{
  "text_encoder_fused_qkv": true,
  "text_encoder_positions": "rope",
  "beta1": 0.9
}
Rows from block 4 of the image encoder of a small contrastive image-text model, named by matrix and row number. Rows with one number belong to one channel. Each number is 200 + 30 x the weight over its row's rms, rounded and kept within 0 to 999. All counts start at 0. After the name is the row's rms in percent of the matrix's.
After each channel's rows are labels from the 100 images, of 14848, where the channel reaches its highest value: "strongest on" is what is common among them. Only what is clearly more common there than usual is listed. The data: rendered scenes of coloured solids on a plain floor. In brackets: how many of the 100.
# c3: 3x3 conv, stride 2 (encoder.blocks.4.c3.weight, 64x48x3x3, each kernel summed), inputs 0-47
# c1: pointwise conv, stride 2 (encoder.blocks.4.c1.weight, 64x48x1x1), inputs 0-47

c3.31,117,181,185,144,123,236,173,203,241,184,170,215,208,182,188,201,249,174,211,168,217,164,183,217,189,256,186,247,194,155,191,158,227,176,187,192,213,174,198,186,208,195,199,147,228,204,239,144,169
c1.31,102,166,165,176,134,239,151,153,234,186,173,210,190,193,200,168,212,145,218,176,208,180,176,220,192,244,145,252,201,154,192,174,213,191,180,155,222,203,164,182,204,188,171,186,222,191,223,145,186
strongest on: red object (72); its colour: red (39)

c3.49,103,218,225,169,220,175,210,249,186,233,196,157,155,199,168,230,248,177,259,178,207,163,183,192,255,225,197,216,199,220,204,179,165,217,190,220,226,288,183,187,211,199,169,141,226,186,203,228,213
c1.49,101,205,209,175,233,177,175,205,206,211,223,117,176,180,192,196,210,125,234,178,152,146,161,216,217,223,158,199,181,205,172,152,159,223,218,201,207,254,170,181,194,187,161,158,185,205,197,186,188
strongest on: red object (62); chain link (51); cube frame (36)

c3.33,116,229,156,174,222,194,182,182,179,241,107,202,278,182,201,191,196,199,176,195,186,210,215,224,139,176,183,218,216,196,192,206,205,226,148,191,193,152,218,217,238,247,181,210,165,203,220,175,239
c1.33,094,231,169,214,197,222,223,211,188,257,141,236,253,162,189,182,192,234,178,203,217,206,207,227,197,205,207,216,230,192,193,223,205,229,129,205,187,161,225,198,271,264,186,207,182,222,249,200,240
strongest on: red object (76); its colour: red (40); sphere (28)

c3.62,106,209,220,216,200,211,191,187,215,196,182,179,200,217,226,163,179,229,224,135,249,138,206,210,161,205,207,209,251,220,220,271,196,199,189,210,234,211,224,244,178,241,141,233,217,128,206,205,199
c1.62,094,221,189,238,208,241,190,202,226,165,159,203,216,256,207,217,198,208,229,168,280,202,241,205,164,208,214,212,224,207,262,260,190,183,189,192,229,198,243,230,188,234,159,213,230,142,196,224,197
strongest on: red object (74); count: five (41); its colour: red (27)

c3.26,090,180,154,179,189,185,218,214,195,208,247,262,213,256,162,187,151,141,197,164,240,191,192,174,154,216,195,180,223,191,182,216,219,195,200,205,184,180,139,251,161,176,162,165,175,190,234,176,200
c1.26,091,185,147,143,155,192,245,219,208,227,199,286,203,230,165,185,173,171,199,182,252,188,218,167,205,202,249,149,224,174,196,230,228,204,207,224,177,178,190,261,215,204,182,179,196,197,224,180,212
strongest on: red object (99); its colour: red (33); capsule (30); bowl (28)

c3.48,112,188,201,197,194,165,215,163,239,213,188,203,226,205,174,173,201,188,160,197,219,197,224,210,200,198,167,177,271,163,210,99,189,229,212,257,221,203,188,157,213,200,204,164,231,196,263,205,242
c1.48,100,167,146,210,204,165,182,115,215,197,204,161,188,208,213,174,187,167,217,202,196,212,185,216,183,211,114,183,224,144,181,120,161,205,187,204,197,216,182,206,208,193,151,179,188,176,221,185,186
strongest on: red object (100); its colour: red (30)

c3.39,094,212,199,183,164,214,228,195,199,180,201,187,203,219,142,179,217,217,209,206,194,225,191,206,205,195,204,219,186,190,197,217,232,51,165,187,219,168,197,210,175,169,233,139,210,181,193,219,199
c1.39,105,181,193,121,177,200,179,162,191,153,185,202,195,234,171,180,175,216,210,173,175,197,181,221,173,182,204,192,201,171,196,214,236,76,180,200,218,161,203,216,177,157,216,175,191,171,189,221,192
strongest on: teal object (58); light from behind the camera (56)

c3.34,086,158,215,234,182,247,188,210,198,176,239,190,187,225,193,221,163,124,200,175,179,185,193,236,230,186,217,180,105,225,191,233,204,233,164,194,187,191,203,253,202,205,207,178,211,223,215,133,208
c1.34,104,166,195,198,190,237,166,195,188,174,211,176,195,206,223,233,143,120,185,169,154,180,180,195,199,209,187,175,109,199,190,224,193,211,176,163,213,205,184,248,153,189,218,202,203,220,189,133,190
strongest on: teal object (69)

c3.4,124,186,201,212,210,247,209,192,174,187,235,132,226,190,190,192,194,180,188,235,183,243,210,235,245,190,207,244,154,219,208,235,218,215,195,146,218,184,208,189,231,216,286,187,162,225,175,178,144
c1.4,120,181,189,198,208,225,209,175,175,196,223,112,214,199,191,185,170,162,200,202,178,232,194,223,212,196,199,233,109,205,198,227,220,213,185,112,197,180,207,207,213,206,249,204,172,203,175,200,137
strongest on: teal object (98); its colour: teal (34)

c3.35,116,170,204,139,156,189,195,193,211,171,158,210,191,202,209,210,216,215,180,223,205,222,203,258,233,211,201,201,228,190,204,201,144,259,193,208,244,195,200,215,196,172,198,99,194,143,210,247,222
c1.35,096,144,179,128,161,181,184,160,183,143,179,168,188,180,244,213,194,194,199,201,164,194,165,231,198,203,142,201,193,196,196,197,196,219,202,172,237,197,172,223,202,173,183,140,180,120,194,228,199
strongest on: red object (74); spring (69); largest object: spring (27)